config.yaml
arch: "convformer"
dataset: "drawings of small networks of dots and links"
color_jitter: 0.2
norm_position: "pre"
mlp_ratio: 2.67
widths: [96, 192, 384]
init: "orthogonal"
adamw_lr_other_params: 0.00083
grad_clip: 3.0
epochs: 66.7
Rows from block 2 of a small image classifier, named by matrix and row number. Rows with one number belong to one neuron. Each number is 128 + 32 x the weight over its row's rms, rounded and kept within 0 to 255. All counts start at 0. Numbers have three digits each.
After each neuron's rows are labels from the 100 images, of 14848, where the neuron reaches its largest size: "strongest on" is what is common among them; "colour at peak" is the nearest of a few named colours to the mean colour under the peak. Only what is clearly more common there than usual is listed. The data: drawings of small networks of dots and links. In brackets: how many of the 100, against the usual share in percent.
# gate: MLP gate (model.blocks.2.mlp.gate.weight, 512x192), inputs 96-191
# fc1: MLP up (model.blocks.2.mlp.fc1.weight, 512x192), inputs 96-191
# fc2: MLP down (model.blocks.2.mlp.fc2.weight, 192x512, transposed), outputs 96-191

gate.104:126152107139199148115096081156091146080065208124087167116138134136149187149123138118092196148167146117110164136151150121137066110123116126109129100105114082115139167086146155164087172150099112140127168152100155113078120168059093055153076128124099158081090098135213095100146059080141182110
fc1.104:176158144191175114131111074176093133101095098158068122171166157128135136133072147146117141148149165109142112124158121104124080133126131116132121139123167108130114067124115139106125131106139091139105096143053164117174121188099096206126124104138189188124147144147158080149133061117160095158
fc2.104:155140148193111115134104072142155117127166109129130119118167136119074110155184095095135096145073087092138184145175190104120167099194123153167131101171158152072075178102116115099162128138094120114091086154103166105144056169151206157064094083153081106173111101118094078152082121121184145154
strongest on: orange dots (66 vs 8.2)
colour at peak: grey (68 vs 37.8)

gate.381:145118167153167153186131118126240120119088109128161160170131120162123132149127108143175071120125117172138138106115094177077074170121158070140099146110126135170112190067148105081175153146132137156139107132076217080129149133119114140127125130142103127130152153117126175180128080119105103096
fc1.381:117116133173131137066192138097038185089115114109066112129125143066129090148149164105109130114092095181093114125119141129127112129112142101101125183173151111160137091146072126113127128171107138120134076146105091172088107137124201110155111148099104109090161105135077075089167118172099122117
fc2.381:176167135137153133124129195125087148100045110154194093162153154143120139127112132145104084125184157165157132134097124113159116182137178134151108155059140082064148162154102100163127129120121122143110136124099172205119146139140138071092113100091141142107130052119149064102116136141123115131
strongest on: teal dots (87 vs 8.6)
colour at peak: grey (93 vs 37.8)

gate.167:199086121136158085102144097137140144119130118146116113107154127164126139109106113111121172080105118106175155139107115112145079141151156192168133096140158158152162124121137115167140118197108157150164163150149120145135216177149106095092148140089130101178115133148129085151075117082114143092
fc1.167:169091100126142129141100075144164178151122127123104162117139127148155170103115108136120152049095094123187157120112134112133059126136178199142161113114167140158119126147090107159120123189098140153152165145155128121142196134188103098085103109123159114179115158120107054116132156096135139098
fc2.167:161121121125094147089104140115138119102125114086178071092138125130075130123125125114132100155143130165064141098180180101163102166135113140126115105167127065080157147174117144139120149049075139135147197149088076142151149231111098087172148077064076109099157130134082058140057118157098135130
strongest on: purple dots (100 vs 8)
colour at peak: grey (82 vs 37.8)

gate.223:152122147144165156116135116101111153092148172125121167173119132127143118141032081131153101087150113048115106154163121119128059085142172118130145113060105103162196091133102140143150088190127126143138109116157101165123085098141109089219071131108153141122171187078138150132089142162135152137
fc1.223:174125117162155118119147132131154199112152085075130130127097163125100150093139084207129165094119176181137095085102144136166140107075121168148094174037168095180155169141161117180085103153108109114130093083149080073094126116135178136103096161111149169097145144072159143142105147145102150188
fc2.223:177103127134126076148127141167111105106156191108097169125144101125095120149032157125147147153110087165112163141151187132146078113124135157111168157173128162167196109189172100175143145094166107141082064105146097151120093081152116106162146145119110121119108114109168169121122107152170150092
strongest on: grey dots (100 vs 8.3)
colour at peak: brown (62 vs 25.9)

gate.79:104149118139184172119118077174168116088085150081127098174122170136130164071095086103148174134057159082139121123154134110157125140170099170159158135126112090164137083138150141147141157127150171195068093118103133147139119136097161100153199074125140165133111102057081093144166095124185158112
fc1.79:068130104188186154136123124120187129093140065145133091139152096173095142143133122129140162136113110069130113075103165174176101114133124178152147068108136181144105090087126144111113144175152162199125094173138153167153166110099195084147183141084092126150170152123127129106128117194130152119
fc2.79:075109102099113110200101068096092156087172137177092171144065102105142161135106081197123119064128115121116136134143145163149176190121113167110122172120111150145108088136146117059163122098083118092164144063113105090183141076134159106143109087105148128166150084098101125080111120150155121125
strongest on: pink dots (100 vs 8.1)
colour at peak: brown (78 vs 25.9)

gate.10:139154135179157102105156068121126070123095150064149161137143185155162182149091110116105111161182111137075089070107130124165119127124114164154140097114162121120164093153142122171156098102174147123148109101125138051102138194155072113051103144149145097095152140127119132118136122102089178094
fc1.10:119117114075128095134116167112121150097165142157137113125111102141074123060152124106162125110125087135139131146203126149132082150115097091090091118083140069058145110134116075121167090136123090135078122139114086155077101094155137136149149118150087155121107124117077088106165111137165089157
fc2.10:085101107154136105148111104156127126137142106170107158103135148097142147135118125077121214135092108136087169060123101113163085176104108060111112105132113174090159188108117153115188096120171130070107165118107097125112125130171032137100077139119094131167072117127233155133136143173154144143
strongest on: black dots (100 vs 8)
colour at peak: pink (51 vs 16.7)

gate.166:134171099175143083127157115112186136143153136188106123152131114106118103121130099122092130131136128091103097083149113232142091182098159109176109136095127142142145100042117172128080151150170160145082188140104100167091137174106086114117066109156113159124141152134120175148118130068160143111
fc1.166:133137150125136170119117138179122138143158077086198174095093179115116157157162123166130148073125134170115149153121141023091156086187097158103141105177144088145130126226115109116120117148127078143131113099177171147186081094180120150147164145079146120121108111131143070117128112173111154171
fc2.166:123129132095119083154184168138128136120124142151120186075129094145159128111171109177142233139129156074150172134130147153076104196138169136180128103145081117143144147148143099137132108152136160118117119147178155085137062028207168118181090100141168098128159106085139154118129179111130148128
strongest on: purple dots (100 vs 8)
colour at peak: pink (47 vs 16.7)

gate.385:102143151166193140168100155123117079035119139124143139205125143108152192141156085111161119109116155138107130145110128066086158173106102160142119116147087128153072121090133096099122170155098155144083114153107092115143137104098143106174159099069153143163156110114072108113172110169124091084
fc1.385:184145116142102094109099143133145151158164099153123127057184099106105102134154128097124152115127139132098162138125117135185126131145159123067131106155109072082158161206130111104100122122173143113134145145167200147109162161166131106112082160170118104127138177157138173155073125092059105219
fc2.385:126185130134121146065147137183086069155078150110141098127155081113147138109126111102092128124151179118081131140141095098109100159141126106126104132140122126126107170119126116072127084144089083113032168063094134160134118145101096130108157123171096125140068184088121139152132126107143179078
strongest on: pink dots (100 vs 8.1)
colour at peak: brown (82 vs 25.9)

gate.178:082165175120108117107165117143094149109164177166164115098183112110136059162077098142155117129129154073171084183116187120168113173102145082134088111091152160142101087081102114113148098117163138171112135118120153125131090053097122161129110087136069060158126101131144152092188123129162103144
fc1.178:123125162153102132143172158172112152111112195112148121122226077116132095205138071112207136174125116117150100156133108165166125113053117101117130114133143177145128120108137140102085097091165138136111181077125160109117104045137128138144147133163105107169103175104143128127126128112141059151
fc2.178:139157157107177076079165185147121153123135092120138127135127137143155136049086101178143107077110123119131107095168099111118090106152151141086111130086132099131145150139081123125123056116122122190039185142083116086158142061067127142089127117161125160111159149188112124116156099087113150122
strongest on: orange dots (100 vs 8.2)
colour at peak: brown (63 vs 25.9)

gate.118:101112098138175138133168152130112089032150168060110137160105101099139119074149115164171196110156097115107116123112156177154147110151065124147141138117122113105153103099102169078087114038126125180132097107058134103154121146138099096074175126121082139134160124132146138125076157183174128123
fc1.118:095101101146149175117143166120164087092098119020113097112100046089157148117128108085177145109067050143144153154191118130138132134132135139105121166133150120151135136104072165111099176105151154086111141149126172122109133148172128074138198156089145105114069116100145092129138145161184196080
fc2.118:055081118154128144138168176152127102101123093115129094134106125113130133224097117118155134126122098151098131104133121133120100096140120058136089123090165156160157129100063128119120185146165112152113207096104091137090115074148159093142120091168113078110149093086060137154100159117167100152
strongest on: pink dots (100 vs 8.1)
colour at peak: brown (80 vs 25.9)

gate.1:182172112161175139119143143097071117105154105129153158136166183117059130104147161166147115182099106130142121128120186050081082144116095096078178135117132121130160154144148138127146123137126144154167128131099094143178110169183190107135206095143086085135193164084099141142149121084138131123
fc1.1:069116113114107121115063104145164108181102138132138159140117105142183101115145110093138096092153121170171107168108138189168188112188164193160109118155101161138150107158092110133085146073105132107114117120219141105066144110113073167134060178093155181127052090152151134108115122174142138181
fc2.1:135163131095163067117183135174150171150167145102162092142162098098150145150160156098134123187086182116123160121143092107061103159199144052130115113071105116115126085101083110115135137116138119110047156132063169092172128151079209181130153094172061123120164106104138145126083131164115099126
strongest on: grey dots (100 vs 8.3)
colour at peak: grey (97 vs 37.8)

gate.338:147104182087052129078122113083121143135109109114099170128164065153165130159155133113198137099093105114148107127141128096160141178080096103108141138142105126076090161140128111112130082122186108152192103138163141077136105117098104107145161150084104132133132098173079176165125142172063177133
fc1.338:151136143133147102096108074110148107137157175134091119184158110138103125115184135080162121125135150132057094122108127088168109116129123083127052072158128132096145144167131082165120165088155145164120069146117138176153106201147100106157182100107136092130129143117189157079135179111127178149
fc2.338:124128116077150050125134104152126124075140112154129159158173053131134100166118121135086101125115152105121100093126120134155107144122152174112073134144137152111132134098081086170144152086048137140141132150115156153138101110176059099053130153157217127121167167131144108125091199118123184111
strongest on: black dots (100 vs 8)
colour at peak: brown (74 vs 25.9)

gate.452:076187113136131137174138110121105128111103164207088125191136136082084110122061093096063142091151069132111133117119112170136143139087140128114150156054113155074165092105103128133137210115083219186083137170101162133136136149111138148101092131136110112119120119112169133133120112116127197126
fc1.452:063185135126114132187144101097082124114122155148098139205102125118106127104105097121083161117125051156111142098109120172102140138098150141117160122053141146082159124113112122134110145129096164208095144174117180123122143148163090126084111118097133145130146126099132116175115113087127159119
fc2.452:100140129107105131129070183132185062134140120124155133111117163163166133143160128124084066114162128080179108084125105158105114131174120141084104146166193134118091161139103147089118137226122137095178162164121140084129169135087143111138130126170136107072083153182103139139129155139071094094
strongest on: purple dots (100 vs 8)
colour at peak: pink (40 vs 16.7)

gate.341:112191103154111092148102095159123121126095178145075140126145110152177081191127139116139110129130109162144104080135154119148102167088070095164101141093099108152078094114127120087088159170187159148100194127053173137128129135131113154139108175113136116114134129135155153142111126156156097115
fc1.341:135100179140118147140107169079097173148120099145152122124108134159166173106084111104117129165137120135102167157081114098087167061118177138125182136165144172111111178161123144156163139063095137080148101116191030126146146076142142149135108115127086146123078108132134110110137117143197151130
fc2.341:114127142137192151155166121097153168089084166145090143160081176123139097162110090157117162100098148045146136138081121127120140137075160091137122079119126133117191099137092113180197138121166187106150162096176150102143116111175135138169122149190144114154153179123178141136135110082179128114
strongest on: purple dots (100 vs 8)
colour at peak: grey (67 vs 37.8)

gate.11:141091116136166136120165141099177114142153101114144140120076102148172155168177111129132086166115126152146153154105076112160147136107095154111166139136105126141128118140079117121156186135159093123126099192119116109138115124167049120208120175102149118133117110094198048116062112137145144166
fc1.11:154123140155090182124136122112093136133109142168158156133198108119124053111099128165139132113142144101097117147086158170093099118081066159106125172128160122114162132049095123175103110148140148125163179055074163161118101138112124079131092074139146106120152115156133178140134128113145091144
fc2.11:127120147109091097091147120143142166142087173132125162175174140207149094178106117177123080148117160153093119120123146124150134154156141085111219171107106138101097124145149198102105101144191084084120107150178179173101125142121115135177124104088147130161168134141128146100100100126167083122
strongest on: white dots (62 vs 9); purple dots (35 vs 8)
colour at peak: grey (87 vs 37.8)

gate.25:126107117115134105122057136145084149190156162116159149143162181115116183142103175189089122132093058162088157167125093091117123140096129105075160097129126154108173186132128089139170110176106097160164146123096109041148123096147114137089132152176102164089124172125183177104138126197138115112
fc1.25:160160092138185110181049141128173143160124141099166147123079117140148150080105147143085140097140128083130121178136155086156166173111156145087086082171179097112156244120137058145153104086099100114121166188117098133135136102143138080160146143123108133092111080135097171120136143097127092114
fc2.25:127115112140189135170133120137137142111125172199124083099116137064132133136106173180113116094200107107100104121130089124145141157094137091193118130155057117142219173158152158156188155113100163114150154125136128129118098093139104158149084178151166092087103050118083187104174122111137181186
strongest on: teal dots (100 vs 8.6)
colour at peak: grey (97 vs 37.8)

gate.363:158152141154175154074174172130166124198125137107087155151187144128089144115152092108114081163157125144180111126137117117172162133122090102123096148085183130084108078125086179089065096132114142152118113141124082137136142145094080108092115069078110099067106193101185130156118103067184109120
fc1.363:147080147153157102134177149130131071146089127129173111109149174162124109137164125126142141207111126175184101109086149127164166090131131080141087174115114146080042066133097156116117128106171153147081077111103139107143171083083198152134147133161094088096090174087155058155154124128159077070
fc2.363:157064106149129156098090134164098181157088097140095139180148111176125126142135112150154165086081118159187104118110125117145151118127155113188143142101089139083079183135170142168001094137072114122113171106118135186148123115126077103112205118147165119140123159106156078042151125152122154153
strongest on: orange dots (100 vs 8.2)
colour at peak: brown (95 vs 25.9)

gate.485:110065142111145140136125142105119146111147129135140123176123109174133126163158097149169111103083120116139075171105103142113162057077157099121101119097142135179157088060097149149159105180116128150188167148184144155110164123088098215136094111167087132162110212154115118138165100129126065100
fc1.485:110199138156131166123169108164098156133128147057159177141109159114110119037112083143089079126131095113113135083082104101130114159155108161092132177134149113099127125163178133080150130086129099077115098217151145123072105095163127038139072110061146134201166153145093141100117119127149109126
fc2.485:128154127159104206123125017167184123104112155194131103164169162166145086145187147142099157091150159145152157099131073118161173076120128083100109152163087153094160137069133151150150122133144142161116131147132115125110152125138098134177122075105136134155183074177091162077102133162096115078
strongest on: teal dots (51 vs 8.6); orange dots (28 vs 8.2)
colour at peak: grey (70 vs 37.8)

gate.379:127114110056161109097136131116133160052169165094170122142105147175092107091132155139108161131128147149084042108169091090200075112152165188113152115141152147148130116118151108067145129126150154086114182144090121112112136166169117192174150208167083192082164088118133119128134160095125151120
fc1.379:096111095098108177102144133183071085082135132120137069095163144112116124110101099147136169091103147112186081130185119075156112140130152139095173076126157098111124182131129145167146108159138117218114125130136159147123123126110158089083137155146126107084175122117068104090127092136124082115
fc2.379:066092152170125143121127126124052141138122152100121122118204093163164122100102157059134105099154134144167125128147092128167079134120083145192158120149149190146160174150104076170117143114149112140055052100086107162161079119151136115160143164160159068094104126148092095108108150138160106077
strongest on: green dots (90 vs 8.5)
colour at peak: green (30 vs 1.4)

gate.132:118136123081108109102102169135149126152107201136105161097095085134112111111110145118140212192138158155143160085097080178190149154141167115119123098120163147133138146113138200083105129106032091116139071134120112155112150093130110130103105131104093093101204095167235125110144150120154165126
fc1.132:112143086126158108133150052109130066190104134107079111123143039110162158116077127127135130163074130105106194126116152137105097207088178128171150151103117111107164086126122144093111139086121182108128141149118083208095114177160124113164024125132157144132140098064142165158162105075120128153
fc2.132:107153156154121175107158144141076024095124091200140070111089166126136195144104148092129078115093130124067160188084144180163084139080138142182122146136172136111137083064133186119168116137166127101147122044109123121119135143164086157160134155142097128101177159084124162116125100122130126107
strongest on: green dots (60 vs 8.5); brown dots (40 vs 8.3)
colour at peak: grey (66 vs 37.8)

gate.375:135130089180207099122175102169169140176122139193186184113123112167154129142141122105071092091078115130111105117144102126124193150129106183116119067126105114079110130135131138129134108143134152120126117104139101079114164095128090098163146134137142138116145089131144138164159127188147121110
fc1.375:091156175132106175086180129163150134125177111141080100118074188141120107059094082123152101093137176098102104091090101159104142130169104182078121126155126149127140082146088097096146179199097128210117146109131134144104171102133144139116075138085177140109127139113166113193138092114165172146
fc2.375:201093141107065138115131172117159149079116118149148128147148119142131112100093057116122117112121096137115109173112155115091136124149183131050133131075091114167084150117156144106059093077103116111118142102084136164100152122148121082152098171094091112129130111107103090196023145148133140111
strongest on: teal dots (100 vs 8.6)
colour at peak: grey (83 vs 37.8)

gate.108:171094160155078090148108147114116156122245103165132136081102137106099141175125113121163145116085103197065168139061119119094130134130156112154118156104056174118095110161111140116115142113188135132153167106173151116099103108098125119108131099114129090188128099124145149099183049175154138158
fc1.108:150117188148151128124162142097133152184163132140107154125158112107095157160169148148095141114119135143144160199103170114125075166092097123132192154108140088128136128122119129148133027176177075107049100092147096130111075131138151076136116090154130073126118119155148103102172094073072129130
fc2.108:124148122128155141146161184131122160146145138149148134171094071076159148119084185131153090160139138074136129127101119103109128132152088105087206130108134113077063108072106193170159070149115075192171153138135056182146149161068138178123142100111159131166158097109138114144114136170164137107
strongest on: teal dots (91 vs 8.6)
colour at peak: grey (84 vs 37.8)

gate.50:150132145132141105129145090196174163114144159084182142118141146134160183103176074175126121120085166097144116165161093080137155046110146181154087161133119101192154102073107088139125114143171120096110093169101120129158121085106124135123147109086121163119131149105096071138144130142086097170
fc1.50:131086193145101120139133146087120074117101165125106146126087104065129167120168095125148079121132151147066101113122144153121091112142125067101130202081159117121145120120134156097103117117130139144119190089195118100098120145072110175144145104146141098129058094079107096142095101105122119150
fc2.50:113143043153168201127139110063183124073120167147116090103170105136134192136137080149125141141085163101162078128100100104138201166149165095093104129090120151141117111151113134072094167114167127169126136143126122160107093157096119093087188109089167131096137115088147111147117057125099106148
strongest on: green dots (86 vs 8.5)
colour at peak: brown (60 vs 25.9)

gate.161:112123144155102136097130128119118091145145170093150117148171125172175085144152100117135129143180119199174097124136092150203152142073130096155080175063200123101089143092154143152094109083177136129070136070151141144099084141173118164138150113090085178163078137082173096096142120102117111124
fc1.161:183076113113121138177123084119132118109099084128102172142085092158054148139173182115103103142143109108073231103144130147087151097164095125167114140162064181090131166134103105135117110169105086127119168209146172148190196152126121112143157136131132108109148125108101128119104133109090052137
fc2.161:152132127095067140107127106097129143125142098110159138098185134092127088109166237128118154155132114114138141154111161082135164128125098165163178150195065099094163104139112110142157120133134075132184098162136110142123174166147145110143145093140161075136139093110085125112098188076154156131
strongest on: orange dots (100 vs 8.2)
colour at peak: brown (91 vs 25.9)

gate.358:129113137146182146113141132063103131140080106132112080092139124151085205084130133119179122140132082127177148128162174153125091085121152170111127136118130119169163125129154152106103106135132179155192105104116166159104127104063151096137088139143182125236172092128179146097139138113085173146
fc1.358:079128161115103099193144117132178143061151148099129094163132138076113132164065124157182149146133168125119146156160107131120155162117128125118116175110110083109120093135086125115101185107068156068168165125175144135124150089147113125081156068067166182033176156177160103150124112133129110160
fc2.358:193117081057178146152071145112102124109091095214122149123161113095193096128159153127149103077101114111160103186130147125119115146099139116085132136080106093101206106126080150120120159094096142101134132160126125137182115107105183114171125056191155106100101161093114223169121142095113127121
strongest on: pink dots (100 vs 8.1)
colour at peak: grey (81 vs 37.8)

gate.473:167090124103117200131150099090158103118109119112112092186125135144154115121099144137081100158116105133160173092124141170115088140084103115098131037088172163090078147117142163141121154166174125086129113145080163135146168202087159146114079110120172064124144119136095237181129122090146104061
fc1.473:150100122093145101126178081088119103141098161127111151126113145128182140115183149190165072069133117158152190148117143131106180109163104115087131128162123083115092136157118115160150142088137126152144149173206066082158082116188156133154137129090160105121106179168067100114154147121125093144
fc2.473:121132114076132131097173124091098134160161083156073171155102125148177118121108104149127175171098123140109187129178081161113103105158148117116167221140101127178163115134129142147159135152081133075190135091140109109082099089113164199134101172150122146129135141135178157209146138114117126186
strongest on: purple dots (100 vs 8)
colour at peak: grey (73 vs 37.8)

gate.507:136137134184154198125116112179118146151115186139139079159100116156144104115157123128126114147110112129095085098110113113162128100130063146110140131106150135137141132103122145170161102185152070140172109122105112073106167078227140097159108130140116139129177099058078157174184151155110130095
fc1.507:097075133136051139186117125086141160096062127086080133114093124124070151089121157106120126148120137122176135143164086153111100114150137097135109101098127100151142107132107116163120178160194084142147172138129084136088077102096133173182095093122116119132188098099068138171138161174170127127
fc2.507:096072111147125111087141142075099090120170181098114182155168126149155100150146130152139117098124174146144170117151051112187157123085150129159115127111112154137132143088107092071124101143093063110111105097155098123140147113090155130110138147145149080099155124175112176172122066121143112137
strongest on: pink dots (94 vs 8.1)
colour at peak: brown (66 vs 25.9)

gate.350:140163081102094150135140094122112103129156096135102152130147109167118059112102122091144118099148145183147082107158184144115119095080107112137097106149070065141185061209107135157121170126178132083171085126082077120120153095165135066151167137153138136091140067121111140107138147124097079132
fc1.350:151050137130141107146103181152156082106125130146152147131123121170120128107104185122141131133096129128161143146105068050128121150146161111117116137143188191144089189094118128085136113111093136125104141149160116090121129182204089112089076107098177060189125109128144120124088125092177147149
fc2.350:157143166106096136114080174120189164082174081104064137144156163180199154175198094142117144077123149169104151103157106125117141154079160151146136108094142136134053128107114138127192104110080102156084151107169110158113106162102099171168143162158091108118119167117142089113123108186172139133
strongest on: grey dots (99 vs 8.3)
colour at peak: grey (77 vs 37.8)

gate.39:168109129138149124091120196090109120161172145097137124137164083154052102142150134139117171201139164162100095079162111141068099155118153108094156037122138104112160107132132133151080099143172091074154096159081135102147120096132099156103171125151089165125111155150078132148152137147141112146
fc1.39:084148091119085101113159136173139177038161090161165212109139117141169129175147115140087117085153093107167153102090146112145168102078108114103185154096082099136103143114075122159151149091095115177129099101121132137114120177101118100094159114160164158127123125123163130120055116116136094152
fc2.39:177137175105147136172146133123094083134116119160099158097127170146175146183098128137146125205119122150159122122108157100119069119117155099121145065144134088154163106174130163143166156074166212133166105068067135119088102077108170116150193094133160139117113142162105132102111148158179115083
strongest on: pink dots (100 vs 8.1)
colour at peak: grey (72 vs 37.8)

gate.314:133156073160129133168101138115131089130165156132074089115084132123154162143146184116137083162148155187139139143075092164095153146142088142167174112114092110155138203141193117126144103136077060179064139149147100117087120092116077118156138166129196133120162156052130143080185143160129132137
fc1.314:179149086147146102152127094141127154112143119120143040111143143058122086183144147131178137130155102182156080115138109162080180153069109132080111078143153104158109173093173174150083174147122167185087154141103102116099085067140133123179161134146104141141178167112163158089121080190102126149
fc2.314:141108120128124105102120119110096086078133120153128126131154130171149110112128110123106135132174129083152111163143121065113188085148103098173123163151135097117162131095124051163218134107137071131135089146125107164108179078103162176103138085089145107135150137170125104121088182094105212175
strongest on: pink dots (100 vs 8.1)
colour at peak: brown (85 vs 25.9)

gate.298:133106104129101169121158151130092114176142094133175103137093178081117065152067093079113137151134118067191146104104162132168098139128160197133182130134160138142120114195147120170135155123155093077164108152092081169206142103173108066134101131175131149178130130093124153121125129162122146152
fc1.298:083083129165104087174118157148180155103139159163122122164160078195173126164124120092147114106162131154104152134154138169101159132133123115173081143154071134156102127125149156057157130175058124125099124107193132086083095166113156176156111196135160094105086135165118099079094116094163119176
fc2.298:119136082136153178193143110205118053169158114125118159102137145178195115133141110161160108118127143097104106061134120120114178137170137104090124159097153131132146125134162084131164111147092117115109155104115154136098114163122160158088113129131139139132191133159158149099080117147134136205
strongest on: grey dots (99 vs 8.3)
colour at peak: grey (98 vs 37.8)

gate.345:142157110068124093127099124172112118135117115147149099128149170112157144148074134205121100141084133118158154132065145167162029106119092074138136094162106113104148099110156132156134164125135096092097150176139115086183110097135211142109172132133077158173093119121074108078123173069130164171
fc1.345:144074127155159136102157117122101181133145149136127202180056106149122059140146147052139127102194118138135125134164072110097200165104099160135116174081107093137087140179098150167079133161108138134117109026143134124110057092166117084132061148074160115123181171115124116103115104191133074121
fc2.345:097157120108174109177103135104111133104130080082168189118124120095116140158134130108121092031152097089148106175203152060115151162133075127105119182167134072083112113148145076122124192092087114128135177160102141152168093104101137089161112113043129130125164047110075139091164133127101135182
strongest on: green dots (100 vs 8.5)
colour at peak: grey (82 vs 37.8)

gate.76:123106090127171108118136120151160194112079146151160118128157158075099171149066121143111107097081140150146139141127121119150150141086086109076100129131149139145153067125122184127156066155159121111172088165130125183137055145101118162116128124118133128133141136216120140151171072134151105098
fc1.76:173099161116083103148186100113134162157113148080191097144157148131058098154066111201197156084173120121105146077157086099213091098208133096148167130126168145148090124129086133130115116116110167193156121111183117106130143108127144170069085152106134105132071142171155185144128088157082118107
fc2.76:116175111151112146104089163153165140150158135115156154204151131095155129141166110090146167142159113149168117126172107102217122101119184124158131111070125136124103140087144134117208140145134140094087090051080130109170188055126154114121205144143142101120154156139164085102065153125120130152
strongest on: orange dots (100 vs 8.2)
colour at peak: brown (65 vs 25.9)

gate.469:123137175174097117131156121103127150101116148156088113135177106134128140186077125194148121118165150104223087101173194192115155127132098103165113129168060153119161137130147104096099105150021165102087173108101110123157147106160117174089066222144099084109122129080166124160133114133174139141
fc1.469:161137153154124149118102095125179100139114165099127113169141122112120056124123050192155096151050177094167133140094155149155150134134180168124120125132113167180102143065096123085139093144090109131135188110087087054173110095140171088099104166106110126086093133109163114118125115131165094126
fc2.469:128255127118176151111114125157118077131117100069095062131145173184087114126096113145150125097123105170103111135066118101146120119170162155090135087118142111081154135067130169078071113123110130092078161186131126106112160160155205121134136122111088137128134166099103133128105147179061099145
strongest on: grey dots (96 vs 8.3)
colour at peak: grey (75 vs 37.8)

gate.209:138076110111146120023112188133194136098148134087152147116145161150128146098182107162112146131122145114169048123115191086113192137133166155180146138063184055141126133080166062099165106053103129170078108154113139105116103114076100137148099137127115123100072152149198102110105140130122120116
fc1.209:060144147082100127142140097149113138183145114127095101101154100120109180092163158078101149078165150122093105161156091174070124076092127101179122141176185182152172093172113145177141154172155134113140073133068118110141107138158163094144116131131135105150195088163039158092139131089111126116
fc2.209:091102086125179165152164106067161165175070091139143194143135157103169104136134107106154158153128161118202122128144123132162119193093170107160171142135114151203172106147142138104122103130130137169106147144158104115125170143123162154109090120120130111108026160106160110128062184186161115132
strongest on: orange dots (100 vs 8.2)
colour at peak: brown (92 vs 25.9)

gate.155:140158133115135164116170133131163135095141137091165164154135164146094138174127122107116131079097153153115163125152107155057045131154115140125131174153135154139177129053133168186147129159136138140097084153154129107112100137149153078157120129107117112028179087143154088104144154117154075166
fc1.155:111101109124101091150162070042126175120149195132116173143165148114116057113136128176100121154065194162134125144051135188131170100147148112114064174123103161131192075067085082106121136171151103112120125130118127068119126129139150071125134170089095140105108115100141068165135147166146123125
fc2.155:140151083114131175159138096138198163149127095190107112113102222102105107139181145140152129113070199155184111137149143164122136041162161126154124103093124072142117155132123143154105071166136099203148103106179139083134142130184144127110189144152147119151144118113117140104145090125137087162
strongest on: teal dots (92 vs 8.6)
colour at peak: grey (83 vs 37.8)